config.toml
model = "CTC audio transcriber"
dataset = "single English nouns, adjectives and verbs, spoken by a formant synthesiser in many voices"
train_examples = 78125
gain_aug_db = 10
time_shift_ms = 50
n_mels = 64
hop_length = 160
input = "mfcc"
spec_augment = true
win_length = 512
tokenizer = "char"
vocab_size = 29
arch = "mobilenet_v2"
norm = "groupnorm"
hidden_act = "relu"
weight_standardization = true
depths = [6, 6, 6]
kernel_size = 3
stem = "single"
expansion = 4
widths = [96, 96, 96]
init = "small_normal"
residual_init = "none"
optimizer = "soap"
beta2 = 0.99
learning_rate = 0.0018
beta1 = 0.95
shampoo_beta = 0.99
eps = 1e-08
precondition_frequency = 16
max_precond_dim = 1536
merge_dims = true
one_sided = true
adamw_lr_other_params = 0.003
max_steps = 7900
batch_size = 256
epochs = 25.9
lr_schedule = "step"
warmup_steps = 390
weight_decay = 0.3
adamw_weight_decay_other_params = 0
Rows from block 9, named by matrix and row number. Each number is 128 + 24 x the weight over its row's rms, rounded and kept within 0 to 255. All counts start at 0. Numbers have three digits each. After the name is the row's rms in percent of the matrix's.
# convs0: expand pointwise conv (model.blocks.9.convs.0.weight, 384x96x1, standardized in use), inputs 32-63
convs0.43 092:139149115108120108101117121138122136158150128119151170139101159139109123131083113112126099160125
convs0.44 086:166135168140158122108083171148133115158151140132107143104086095121121119136166107105135101120116
convs0.45 093:189100143131154182122136184152153132146175125136119129111107135164151169156151175121145123115132
convs0.46 115:137104127166129113133108133117115093145126159125095131166142157127112124143134185106120124141121
convs0.47 108:123095137139121109109105131122118103143113114114075090139132119127111118109155128125113145136113
convs0.48 102:150125124141152209143148128145161121151124162117096127158111118127136152157143109125137147132139
convs0.49 108:142133143153156139132125125101128143129122130083125097124142130128141071104190112117174107095148
convs0.50 101:102100123121160155109117184160181111119147129127154081113129140127114150123147156112107100123118
convs0.51 093:125109085111139136121108152111147121143112122130107132156128085122096138100114076127122130122121
convs0.52 097:146133142127165110146134157123141131146156159144120135139086103127099108104130111125134105119114
convs0.53 106:102123167107152162116148111119114130112154127141108116115161163109083126073148119102119099115111
convs0.54 126:082115142116136100129108117128096102129133089181116115098072104147158135134103157115141130149122
convs0.55 110:124133134136143102135079120146125173146110104208129123127096114137129092149129098110131142161139
convs0.56 117:149144157118188133125152152161140124140108131114129151151125151110116117100119164104092152130141
convs0.57 098:181095123096157126108141159160124140157123137065129156121111132125096105130113107098126140141130
convs0.58 095:137107135115152130099107088120112118137125164141097106187111118134116089121162126118152140178104
convs0.59 100:158117105096167084137125131130151124148146163107123132134131111159122091120109090132148133117158
convs0.60 111:146129116168191177150131126171146141125131159126132147147126145118101146159138117157158110120085
convs0.61 104:137142142109103107125125138116146139133122129122097148108097108102084127104109096100133167171119
convs0.62 097:138141149133145138156139113107167118172165128148110125149139115121129119096106115141146116122117
convs0.63 089:159125096089188154095144174116137114146175166094135129145115136091093081126113104122167123098155
convs0.64 107:128114143133122125165120094159176100136117107134083081156131122109139110118110133119133146116107
convs0.65 117:119102098166123137146158100114086144131145132119114143140136188106111135135156154169150140134135
convs0.66 118:123078132117121171150093118192131095139168139122120122138127094150151129104133142107115119143130
convs0.67 097:121141138136168135124157146133120138149130107140101131127125139120065122101165091111142143124149
convs0.68 109:163183124129098163119155143145127115100172101095141146169123154075126112159085146114130089120140
convs0.69 101:118104124154178154132132114159157102166127151131157105082130132129110093157140112117122120157144
convs0.70 091:143116116091165164072141137126146096132143143152151148154104139106095102123140098106140084121119
convs0.71 099:113116094133121114157095108178132113129135119130100106139131150124155128151108142138141142074159
convs0.72 112:140139120160155146149143141135142116103138119115122072176110128118144131073095139177076136159130
convs0.73 105:127158157131163139132127121154102121126102114112085132153154144115104117141120147116153156112102
convs0.74 096:108135121136146126108153148128124141163132134150109140125142140135111146144142127117127138104168
convs0.75 105:124096147117142150090101134105121125146169139110141114175103136084118121136109122122171121074138
convs0.76 115:107147151128145078162150058151096123181140119148180139143160132163116124108131125132117126125121
convs0.77 106:121148105160138129128181151087142122150158145089101091121147123118191137101108139139135105142156
convs0.78 110:105143165132121124103113099099138139130134150106122139119127131136136143176129153126156137136132
convs0.79 097:177147131144163151128142099145085119121130135153117115095114080126131163136139107151124123122111
convs0.80 116:165122124104113145121142101160091132097139125118093104166165137077136148091162164166141154143147
convs0.81 089:140121167139147165128115147105140109129162117146160150137129129173169154136150127138141095123141
convs0.82 110:130143127130118111184128096143111134122152112119077110160077098151131152126112133136101095139147
convs0.83 111:128124109148175144139118132143120075161181104135117153160136148145091111109162159127127155149095
convs0.84 095:126149145094132146104157117078143118144117153111165168151129119133133126133145094115124155130110
convs0.85 101:129123093112103163105122112107143144098138124093096151193112155127142143155110153121133102099098
convs0.86 095:105093100109108140110119112121101066103164116135067130102136137157155140161116140097101102078105
convs0.87 103:142109118135116155091134115103188146138103190134094146162121123138149130115135090131152118146101
convs0.88 107:148121133109174133114130134137177089106104174143128165111135124128090132141127090115136131125141
convs0.89 114:112088108117147082151183103107100152081169110130134116123105165128114136127154119132132105088107
convs0.90 095:123121129145131133138133161158119151175122133139097120145126103137116118135168092116147142144105
convs0.91 093:135130146108139150123122115162134118165110122157157151140129155136142140137185123136150115124119
convs0.92 097:068075117122131103124071093161119119099153128140137168130149087100135153110131148139095092150139
convs0.93 110:109138123130126138150144141132133127109090156145118138133111123136081114129116127192092173144123
convs0.94 106:116104159124126072162118142113132130172116148131086142130159110100120131134098146126129123097089
convs0.95 097:113131175136136180154110097126135085150159146136140107133094130158133129155167115136166101118121
convs0.96 099:137128159142132123126120127123144113127103100135064112165162094145100139128110100142115178143160
convs0.97 089:081080159163102119109135097128152165095145119099110136114115118153114132124144136123130139140166
convs0.98 092:200137133148124157144142076152114109128095165116113128154111151118149170177115117112121127151084
convs0.99 093:092152153133132096131162110149111151118082135149090122121141089116098119127143140133110148113093
convs0.100 091:157130122130127112123151078100078104133100154149113103096137133130103121097111138092089128085109
convs0.101 098:140091089090123111112122124139109142164094140091109090147152113148083100140132135177146137166122
convs0.102 109:155092095118083142115144080127148128160116166096106111084129148157143160136118109152122145097093
convs0.103 105:135141122107133105154151139128136100097114122126138144183149109117122102164136116132126174133113
convs0.104 111:109156125100133092093124102145111125097076077149147138136086109136073111128097096161125130110177
convs0.105 088:171136134153130143179146085181110124080115131107129105122149085120134160111115105135160143163101
convs0.106 098:120129134162157109139128147116171126127180150125100117133128111125156120137143110145133141130131
convs0.107 103:121127163174135177156122112165144106109094187116102126095172137109062099148152131125090154135135
convs0.108 113:108083076123162110168140142142139107071134158100120120141121100165112153119087143110108116140091
convs0.109 104:133135092088164105111115084101076115102103074129133098117111128187108153126125119112129113119129
convs0.110 084:150161133169105141167154127098121108152120148153134094129121129110091145123120153097107209100143
convs0.111 072:142130099101131117134143127109099129097140169137104114142142109131125146152160159128124157173120
convs0.112 107:115140118157122102177122168144148101135120141105163074124087066154124137100121152164116131119137
convs0.113 099:130165089152081101150195143131129084151153146122129158106117158127106169153165160131126164100149
convs0.114 089:118104113118120103153111126067135130084115116113156156093145111102130139120099086096126103121116
convs0.115 090:130150121134151123152114114158104108112103132137163095163113094144116159143160161134132161140102
convs0.116 100:100081119153115131143102110089074103115149117126146115116190141111145140143142096094120107140149
convs0.117 090:113133103137074119130134101100147145095153118115152111110125140138172129113099083149142091145139
convs0.118 077:140138114123120111123140121127111126093097157147097108110126101139130140141162153111089126114115
convs0.119 104:143164092146117104190142163169112114146103129085145105102143154106110114124119149149126160119127
convs0.120 098:121098166156090137132137136105121132110139113161165067096140108156111177146095115153133092147095
convs0.121 108:104144128160158077138182150113122132160099146089119113130140116129066124114138137090126128120133
convs0.122 092:150137087092143133126135119115136170121108153164114105162144109142123127152129166137111168191090
convs0.123 090:115112117152059122123134120131107140104091132158101116114116131160123151113164198068117186143175
convs0.124 100:142104149100082171107124112116126143126093108147103077143094109122106108153188126081113114148123
convs0.125 084:137143100102121124135140110152136154124094151137093081141096102137136145124157154116092093147152
convs0.126 094:133121098147116113168086119132101148139097154127141067144133088142120158108166158138119124148106
convs0.127 095:144163160128129078136150164138131127121120127106088145166157103145114107129147102096131177129149
convs0.128 109:132102169126074126122132097093130111096128116163163109106146130162108158127126113153123090143106
convs0.129 102:111110100118087149204145147118158114152181137133127139176140134145144091137146098141154149160161
convs0.130 092:139128148132110163128101107142129116119171089101098127119130134098085150137160095135112142104154
convs0.131 087:132144092129096123106166157143109117122101132121133119142136119132093171088170139097112130135150
convs0.132 087:154156131100162117089125134142123124102125110121102135131153121114157152167176114147154156149090
convs0.133 094:098116145139146100107132118146129138104146124129138151086093125127104158137128137092119122123124
convs0.134 061:140128099096112069112119126108093134098109166095095094116136103122102136122153175118126171146119
convs0.135 099:122101177167124176123101167172115118097123118123119112116148139116084136113147150122084149153116
convs0.136 111:140067117137135141159124167110147137142096107121133124129111107154099134124165151115123093158136
convs0.137 097:120122150112124107114162155174070162097165142179108130174127116108108150105132138123171089087111
convs0.138 092:125114117109156122133131092130174149123117118165129099153134111157147125148130153148119119175085
convs0.139 089:095101114169115133172143155080114128136109162126163133145138107092165172122106134186151108112147
convs0.140 105:066077093122144133172109074156142100119117143129086139105141105068164133108131155115128140114106
convs0.141 110:129102140107109132072091106094085170130099125147143093100133094123119141154127113110105148151137
convs0.142 100:165150082103124128147122097125122109138163165107109144074135097112078129120121115083160144110082
convs0.143 091:087193135132133136143134146158136131122123104123121158161090129119123110165138097163126157126141
convs0.144 101:104135117112128114111134111137114117127069075157078121124145134110056114117164152136110136119182
convs0.145 090:150151084112123138108126147164108189156136094142119134155177073103121106114150122140164161159138
convs0.146 112:118099128175152155165108202124109126117119143138164121129136115113125139150174092141171105144157
convs0.147 100:142125124066083118148129171140103117120125129193117142143121152145073126131134159124124168095164
convs0.148 086:110129083115090110138142113128124141126097101115107118095133099103105146100144122113099135131141
convs0.149 098:082126108093127080151111148127079140097085124149158085147149141102063145143167159144120128140140
convs0.150 100:148115134116064111169141166114097120160152110121135106081110104148119176172158105156135141113120
convs0.151 105:118139131127121121160165142120123151141089154163091093127119130117110107124150170117081115181158
convs0.152 090:139109149111090126088131125074159163105112133107124101114135109115150119147099122121134143117086
convs0.153 091:113140130136131113070132114085149108164148102122123139108114120111154120125094121108164155078091
convs0.154 106:092123083079089150157147109146109112104129129083122129121136084116089102073151129115165108097102
convs0.155 097:126148141128123131105103112126135135157131113155063075104138100133113099132126156095153123074145
convs0.156 111:135101095102111063104127116131118112129142127119159141117122103123163074169134134108110115104119
convs0.157 097:097117080084140097115104167119085123115124129120142083093130140177107137160119135133165132174086
convs0.158 081:147126074080104083137114114128108120119107130115098096122152121126089139141135105101121177141123
convs0.159 094:170164161170138154125126151141115124093113134150154158111124122127128172136151137114152128154123
convs0.160 087:112098116137078099126149106124132144071099130144115104085103145134086122152147171117099156135154
convs0.161 095:115099106117100087137119163121127199162129101157172128118124128168142138113111081124167143134110
convs0.162 098:133133094095133094111113166122151123103088147110134159149167102128104089148106122089162120114193
convs0.163 108:088100109122112146109140103114162134112123126101098158115136088064154133105109070122144164081119
convs0.164 082:141135125132126129143145141159081089099103103125176118145115106115125192116165193127137161137126
convs0.165 092:149159132109091143097110090141084132105137105133073155188087185139141136151139120115149130122104
convs0.166 090:081162129137147120169076117161135144102119129119123156180128140129104150148147124148104109145156
convs0.167 101:150116128154131164144100156137152160118126131155120097119121065108162123178141138153109122139108
convs0.168 103:118151120166076089081123137114164154138137102160140165101121141135133126102102110095131164163176
convs0.169 104:133084101152084092112110128137097157168142123177146101106120089148119162130086093157134115138090
convs0.170 092:132146124083113134181139133083122131151131127145136162091094151116122169156104149123156117130136
convs0.171 088:158118073093098082105168149129113170115129118143153108118110147155094143107117147084108134150174
convs0.172 096:124125168211114137110124125137121126135164158126129156139151122134115121123141115120105113126114
convs0.173 098:118134112113082091096137132085108167104113111115146168094112105098170131094155154158134105175126
convs0.174 088:110084108131105094133120126084099148117142121115163108125116153110119146121151090148123097116110
convs0.175 104:164133101141127119130117155136064131144089117178121132146087089106114113155106121114144132125137
convs0.176 102:113108148111127145098114063137149115107111127110124127094075126130116126146151157117124150100129
convs0.177 099:115110128107102098126117130084095125106060158135111112126105116116109160141167137105148144128122
convs0.178 093:124129191160123154162162130132077111137096134178121101080099139159063117125138162078092126120137
convs0.179 094:129160114073131082125144170161125127122134147109123135130162103110133149115181129111132098142101
convs0.180 107:112171128148168103068154152127153142128131140172114125126120113139095159128112075095165122172169
convs0.181 106:137136115104122132164100126143156146147160109176125108127112134140135152151111146189150110134138
convs0.182 099:108140123134100136167147167117120120118119135115177145127126122122113148130125134160139091157172
convs0.183 103:105161104111118138146134087110136152113106147098118169157099158120099128146107107138107134188108
convs0.184 093:121122129124087095114096163100113146137163135107084143118139104108082160124139134072142122144110
convs0.185 103:152121161116105143130086097102146131121172114082124082105148097096102136103136131143155127109132
convs0.186 092:159089094123098087125074149143075165109097155118128113137157075138124123091154152118114142167111
convs0.187 101:107140134135145134149132108121113113122188104125063124203152133112083152137153156120151191117110
convs0.188 097:111131142204120157126124114152147120154162167131100141126168133143154119125145153114132125102129
convs0.189 087:167089112131124116141100076159153157126129118098139151130142136131107121126136106147124146179133
convs0.190 093:142147125138112129102134113108176103134119127132100126099175131114183104142098103163124111076147
convs0.191 085:115150129112093135208142154132119148121082151130153150095114122123135140109121149116164137124120
convs0.192 093:144107136184123093115147136097144145144098129167126129115142199114100146118133162092131118107164
convs0.193 086:115136095141145116086094133170117149142148129132094172138094175147075153127126120123110147160130
convs0.194 095:147108087139093138162178115142113098135156082131121144119128127117085103096118155127115080160147
convs0.195 106:125166126135133124095145150123163168138160147165144128147127160132142120135133119128135151111139
convs0.196 107:078119129160112134129118148147140144132116113144144142134134125106130134134152099117099150117120
convs0.197 114:140156129156142155118140176125105142133086092131103127113122132121120168102169121110132122129108
convs0.198 102:102150150133087116153141147104097158108125130130108108130107126096103169124150124144115154147107
convs0.199 094:115118108140120165166149107101135147147121132117098168156133120116099164126096119094145158150104
convs0.200 099:143107142109114143120096125113095144139128140127120169105088118151152114137073135065099102141091
convs0.201 113:153134126131184095140149132151149107152138138114141117122138105113123132117123165134130139133075
convs0.202 094:152132117126122100117120188132105117104087097133095097135078142119092101099085082133126155123150
convs0.203 099:141138148144121132142087125141110149114143111118137140203131099169115126102152128174161143164147
convs0.204 109:127113132097089114146144163124155139123103116138149141135114172118064193111148136138101133094107
convs0.205 100:146161135135113125143149105090098137142152152141091158129107089126176116121120100137102156137135
convs0.206 097:123156107137123132140147146139128166108169166139090153109111164136116130120096134141122168134098
convs0.207 096:098148131160111092124090118114099156148144119131123180142126101133106151119113125088143152135105
convs0.208 106:107205118158150140110146160137111116103134115101097170146148128139100167095126117111142143139103
convs0.209 099:136127119167132123118124118120091174133126131113093147092139152105089125113128124118119116153131
convs0.210 106:075142165126117148101093120161101139158154091115116153138069142106104157147161142134096126108156
convs0.211 102:110163114056140145143101105098162168134163166145085123134096095138125139139150132099142126121154
convs0.212 094:125126100137140130140092123168138193146116120147180171147114128097140165140154128144119154133143
convs0.213 098:088126122109083129119135095170160106113153099138117161131131122110149118137122079166147113099117
convs0.214 109:138139145138132137159128105132129155126172154160119116074094116132127141106127165135144140134130
convs0.215 100:097172111134104100143158118141147141119162110152116161145131127116128153109096113104128152117129
convs0.216 107:105125132110147113104134116152183168144133113126122145133133130118105138097128133130142154123078
convs0.217 110:150100112098147117120112106103147169131146156123195170137146163100133110152143169127122139129125
convs0.218 100:092181110147123135103135135105075126118103115134118076119106113141110141132150098112145160117162
convs0.219 117:132091113125122144142162117134151151146150096111134164159090127167085163084083140105086143123119
convs0.220 105:111104136141111159132156134128127095119138117129127068084104131132148125117164108120111099112139
convs0.221 119:115139130117085110150150099109112151085145139138129119113088119112096154121144158151160138134111
convs0.222 093:091142190138111161159142118139113139125137141155158103117149134127111132108163153116127141129157
convs0.223 091:122119100123148128108109137092121148132171107123114128126144118124092127123140147075196145145128
convs0.224 079:136140127143135114083073126114104126089147084098098116131124179113155111083131105071152118124102
convs0.225 113:114152132139124113125153154141116155117143119132175129140119170134128143137175137150143162133154
convs0.226 101:131145134135137132154138094136099149106170160107120119095138107150109155123140176128159164126109
convs0.227 100:151160124170117136100174136114163106158106140136110129127116140080140131149120135118106151139141
convs0.228 096:119155136095088151165149096141144113153148153153112120106129138111149111105102106137097128106094
convs0.229 114:116125135119146152083124135145137164143166121139126189121141085100153111166150125097112135168106
convs0.230 097:110060147146134158123093125106125104103149115138148144088168102115125148123110119124167117108093
convs0.231 101:104123157128127120173165151165156123142115126159137133091114124127134166175113158121123123145077
convs0.232 102:130127128089149139164127148129118144134124124136135109163106123117090074109090106105134105111058
convs0.233 093:157127139129112115136163121135138095106098131061135148139087154125138104146121111113115139161151
convs0.234 111:152105112147153152141145094143129112121117111166123120102131126185084133116086154112111168147123
convs0.235 114:085125139142197131129115124126120107127080116113127142122152130106111126109170094123121132131146
convs0.236 095:160117136123112121145123105102143152154162124113107144147155105094123128127133150152141164099123
convs0.237 101:133136133134105148179120117121123103137114131159131127167153159161107151091120077153175147162111
convs0.238 082:119129100117101091124135167089172133079092111118150119128129132109136123115095116089143124109100
convs0.239 112:102121099119091123123140131131163163114121142135085118140087137138110132130121133185139189116133
convs0.240 092:092155131186118128149110107149147134133156134115111132134120118125123107114134150135165118128151
convs0.241 088:112120165088135160112154125155155118167140112180090130093095117163131139170162110123092113110097
convs0.242 087:161147123118110098086130092062132100157124145145121161124098111076108125139132097135164121069093
convs0.243 100:116109138091114099132105108103148134138119129142118090084103133085102176096137117115112076110074
convs0.244 112:117119100089109098165114162181123119141145101129153133117146137121138143155080149083150076137087
convs0.245 093:123130106147115086099140147073136086140127160105100133108135114101120124115132136109127137103124
convs0.246 099:116129139108108106132106139147122094111066163118146129166103141134154106127144114142120155140134
convs0.247 119:132113111141107097145132129087131137111106107127107125180137133169131139112153122155124162140161
convs0.248 107:112104111098160126115166118125136156111115164110168101107105110139164132160094107136119088088079
convs0.249 089:106159129130096148137094140135070120117129123164116053107100099129125143127126153094128142107141
convs0.250 104:131106108150149085163156144115158110073122122152099122128112138113124104126143092152108121141123
convs0.251 093:115148142171174142164090176133129126108148187141081132125144118096103158107148128101157137090159
convs0.252 108:135138098126115126155134082111172132126149100149089100136104103132153070135156064141118127139121
convs0.253 098:150149124152133087142137184137109160110107123125124127145120119105142162102145130121112117163093
convs0.254 096:102123123131140106126115133097157090133083143137128207125150084109153106117122126119152108106082
convs0.255 102:127079068118181121109129128145133156073147127117136100132115102177140111153116130133108094143130
convs0.256 100:147146116139147125114157158144090123143101126133125139138153087133109169112124117137157161110098
convs0.257 102:126145111108171141111138121119081139135094087149099097100125127094152158117127086121127125122109
convs0.258 101:124128145143124133149120107121132135138130120167141129135155122116134129143137114093122156136167
convs0.259 087:071138161137122134102124127136113159149162091157102181118089148168131157133182118127133148107114
convs0.260 104:156148159126120121192122123103120139142130137121083135130118129123180061137143122096123131118113
convs0.261 113:107125154170122129113148137116143120146165107140107176144145146149124121110113192154104111110169
convs0.262 089:151106113176186140161112136160104152134098116136123151122146086098121162134143110189138107098126
convs0.263 082:103098125120171136113106145123126141087143110095064167118122149105148147097160117085137104119091
convs0.264 091:119079116121137198146103092145111094116130121096156093095121117147145113138131098121128099161087
convs0.265 099:123133139129121104144143168129128169099105132143144170130119185118097157145112150123139168125115
convs0.266 110:144178141123138150131102150139108116131123113126085141101123115128144121099122152130134080110104
convs0.267 090:093113083139131109141117162138092185111104139122132133098109113109132128131113154095138128153135
convs0.268 084:097150129112159136111143152139129085140152149128087162132124150110129135111162116113101159086185
convs0.269 111:134126126162152096132130116129146184138101125112085157099159083096144137116083100096154087143103
convs0.270 118:121145154159138151146108123153093132137148120101111130123099115091122117158118155156145125098162
convs0.271 122:093134181072145106146115107111138127131162162153142133131129145109116137122137112110090081121120
convs0.272 096:119113079119127094122145154114148114173123130137140144140152073094148130100135104160182144110123
convs0.273 114:130147125160144145164170091175139160142125089135144133145159123143128092158136123102144140119139
convs0.274 098:126124101093122106076115117114124096130156112143111145128162105110079127100139090120104144096143
convs0.275 100:159100075104108139121079126123118121102128158106127156168089128109098111135112107167099114119113
convs0.276 095:146145147145145161134157159138108119104176100128148167164134137139158135114201157137195161140149
convs0.277 105:150125134117100109137110126106115120154116132178098205147148153091127101157119134073115140120091
convs0.278 083:110125157124119155103096112126106144139160113163113158150115177138148127137146135094122122118123
convs0.279 106:149159168119138133090130084112163143139137119129123101151133107143149120151116094077126147084128
convs0.280 110:088110134064123121133118098117081098160144108152097123090106127133138142155151124081114101142099
convs0.281 112:138143140145118151174167120163127142132087127119133135139138096092125160093150114127151131118134
convs0.282 107:142133141120136145155145109128127159193115111146104133091144164122102099171130132118104142141144
convs0.283 092:095178098134109116110155104136113142112129128136117099170100124128120119132150097094128171137160
convs0.284 085:127129160154109100119107100127127122100174146113119135107146122107115173139138144134125199119129
convs0.285 106:125124138145131102165157149138112161140133134155105156106154090092134159096103121115184133121127
convs0.286 116:156102132178134172110110102091100131128144138157141117071152076119124153161116116112168093089119
convs0.287 104:131131124123167138168113106123147132138174152134177133133144097073108159112155111109150133112155
convs0.288 099:167109111105112149153156096133117129118122137119146114103104125111162135180108135126136146121125
convs0.289 092:079112147130131145122112120113170125153140125113107097136107135130096090115101101146087185160097
convs0.290 084:141132148143135091140139124101097105159123139158096150137085100096110170144128103132147141118131
convs0.291 097:077081129081121127096112103080158105135138111141101113112138107126098105123125116090145116099117
convs0.292 096:149103138088176164125117128144147148154137151122158107162172138151138132163223120131132146125136
convs0.293 102:130106123062196088100117141129115085119121107167142124111122097145150145143117142145131099127126
convs0.294 096:080126146089113082108096131122156097120102119139125113161123094135112107127150128140131109119105
convs0.295 107:125112104100132095169173114104121100132155125097112130118136172114111165134101115107123102084146
convs0.296 108:088126143112139123102131104153156117180107098133104102121097096088100120123111138094142131084110
convs0.297 103:111112088068129126077108101104144153144161091117127130108142137135133115168151140117107128124149
convs0.298 086:083121162121110114158129129131125116160111127205162065124136086152110100129137146134123113143139
convs0.299 106:134145133119141119117153154149151202159104132169115123117099079107136114132135125166158106134148
convs0.300 083:171093106100115124124091136134140165149116088138140120167147150136113107146112105169100121158138
convs0.301 104:154062115115137083116163123071138135134105063145093152122091114123076148121148144118113093134122
convs0.302 101:082112135123104123105200146101120158142123143132135105151137123150120100158131139098126110136131
convs0.303 098:189132119121155130145127130119124129139114123155144136147143108125122133094141136135168115150129
convs0.304 103:142130108120136146139114155096119105110151084148120143113116078109088103145120130094108097098141
convs0.305 098:100124147137090165137168046115155165128133128173143136094153136132107117142102121119104127091175
convs0.306 105:116156108131124109143117143116126154148099087134108121137094141174132128145114142104139096162134
convs0.307 100:142148094145128103117165148156112133140154144116145170132127146114130139137141193073184118172144
convs0.308 094:114120172178128171154152124120152106145174147166119115122121135139110113143160115143130113137143
convs0.309 090:094065111140106126116154113104111122108127118109146113077142106131130147087105110110146087073087
convs0.310 094:114113161125136160140167136100129140140128142160110143053122173135103093116137167108085102125139
convs0.311 081:080113173158093119158135135153153129104134146124134183120183181128147118111110127094136082125155
convs0.312 101:168153108137120110124096106137137133126122138144101103138129152137099155161091131122155089132147
convs0.313 106:137148109131103087146165131155127120126148079102152119117129131104133131163118127155138138134149
convs0.314 112:135068129108156146154139096125102109203115146146121116127145131150133128095165102136114119132164
convs0.315 082:143108154153128187171170101125149144137126126203136096109137128126127092141137133122128138122148
convs0.316 112:124136135098102121088141140092138117140131136126094153118148166144091115172156143083169134136111
convs0.317 096:163081134075143155165128101131128138181105169108104120124139133125146088123131120111106132155134
convs0.318 100:109127095162117120142136124131098137134168126159104137139123130159168158129138129159140124147128
convs0.319 102:179148152106109129137115099105131141159134132111098160175159097132127105099082114121155146117110
convs0.320 099:129143107085145127116120123102170161075112102121146097125144154112164105179139132145153105158149
convs0.321 099:114161089181131111156143162115120113116096093138096123151126100154131131144131118086178109131099
convs0.322 100:141131116141125121161143081101127110143142128112109138102087114133129129184132148104106159084114
convs0.323 094:110096122125064112137109118090140107135125109129160089086164127109150152132091093139122076121115
convs0.324 088:162120102118127171137122144141129153149143075128155115157123125138141095126119132139152109112145
convs0.325 095:171104108104131078122130110142142170165114119107142109121138130138090131141103077140111135157122
convs0.326 098:126141109129198083136135143118138150107119091126112155108110128141156142102156101111121121108103
convs0.327 120:144131145120137104149164116098106139117116116100150128120117129118136144120129098103127122078154
convs0.328 095:140104124084148170149154127143129118136129073153127100126175135167124136161117120138154107087153
convs0.329 107:105136118083137119127113083079151138119139112149107154095092066123118141134097118146117142157121
convs0.330 114:144155134088150109088133150165115124145158115119131099108081068147139102138108142116135129112141
convs0.331 087:091096177160115121156163099157141143158118148151157103085114123122113111116146138143109115129164
convs0.332 103:151090128158088101167119128096148135145101145129115059151169122147108094114144142126171084188137
convs0.333 091:132139124068123172149138137098093136147119079091120149137144191095133147109096143131104114109115
convs0.334 109:127121130116134148126156122146152171161145143140163102145084144157154090143174118118166133136143
convs0.335 077:114141114131157137155168127099087152162156125159145154134160110120142122102100114145164109144091
convs0.336 086:122093168107144171150171096116158125155115143147137099106133146139134106129123164132133128122132
convs0.337 078:105149123124142132145153127117079143159158119155148160135157123131117132094106113132161103132096
convs0.338 094:124081156124101147124174171125119136149127180144112129162110109169116125100093121106105115168166
convs0.339 092:096175138120165081159096139128141079101133134100125137149082112141145127156163125120144130094103
convs0.340 096:140155127144079153130112082120119120144137138101127120179125144137143119149143104147125140112113
convs0.341 097:151087114115105122122132112143147165150105092117100071158105101154088095144117147122125083149136
convs0.342 098:150103104140129110111139146150098151107122060134108128149097089116097101151067104134128127115145
convs0.343 100:127100121135132091118149109102132136144165113137116153117142154165112142122155102142110102122156
convs0.344 083:156136099120113104120119108072135114127098117110126156101087122143122142161124079108125138078075
convs0.345 088:123136127099166112120099157116117136160184127110129158121144152108085115120130112102124126131155
convs0.346 100:143096123088096166112131122121099089095105150100143132101106154136158160150132125136112114167119
convs0.347 111:147115131137079167138157144099145092141128108115118160126078136159100138145165119133124141144109
convs0.348 103:177144135146165123169170160123126109157140125180145112129118119145142126111178115126181154097126
convs0.349 099:113075129095129143119160124096139124102114123148110085098113090112150127180102115123101128128113
convs0.350 102:128093143116109126138167135114172118135120154073104127139098100131141112147107156138114116112111
convs0.351 101:152158108118171125110104147196107144164148135107100133127073105142140130133087113109131156096105
convs0.352 106:107101124131107175117146116137130147138097140157140124066158062112118121146120146098138123109130
convs0.353 121:116123127153113148136135125178126144136117153151095124148122124119136145103112119142146152088125
convs0.354 102:139126130118091086165163095126126150128116152142138156108148108085158133144133105123125093128097
convs0.355 102:121143139091078084087122104130158095167106126124108143106103156145111121132133119112092119110117
convs0.356 110:117116139126129137142143134141119115145128080124149113144121095101175120114152130116132093096173
convs0.357 105:157092118094135129115147122093137143134103159109127144058113112113117180148120124123133091126097
convs0.358 111:112091193106094143135114117103138104131089095103128123146128130149146118138141108126131138155126
convs0.359 092:113141121047111137115104086114169129133125093139107103149142068143116113149160110100137119098145
convs0.360 116:065157122133094146168086114095144123160120131162127111108119111131121135105108110128119131113135
convs0.361 112:104133118132132115120142167146155163139151116116156150126138173125137149192112124122125151140136
convs0.362 092:129117143070093081142138153093136115109100136137123117158114103168142057145133118137158143140146
convs0.363 094:123087119084137106114134071082137132129155127128111104102145128112098163153112133126098096129099
convs0.364 096:144145127121145115140151150127117134110134146158127093162119161119112133122093137086097104109111
convs0.365 107:158093080093139137100122104112126111131141117113138148083105105132119144181125174115126100127112
convs0.366 113:108140131117098086147141128153143111105132097153151123158092125107130102179106102157141178115151
convs0.367 106:105147138110117097124175114112171131133145117107101129114100096105143130109139153138112126140111
convs0.368 103:133145083115096107114134137135114118150104148145080100152091130088121116156084111110089149149118
convs0.369 111:156098123138117144151121120129117145114101125142140072175122115134123151084136108175109138131148
convs0.370 110:136111103110129089118120194144139129105119095140127163142128169112090151096104120130140155168126
convs0.371 124:113111139146105090141168129133122161132150117085084116112130118117143118111189085134097121121167
convs0.372 097:094127176148128104154154158124180148146131150143134099156128125139125143131145140161098087141169
convs0.373 115:191094109104086143095113135136101084136132117150116133142154121139124112130088146120093129120101
convs0.374 100:096110129116143110124082099070154124122120097130132095117126094168099158142155110123136117128128
convs0.375 099:109118126139100119129113149128157180117124155148137142126098124121153123111092130096105156133126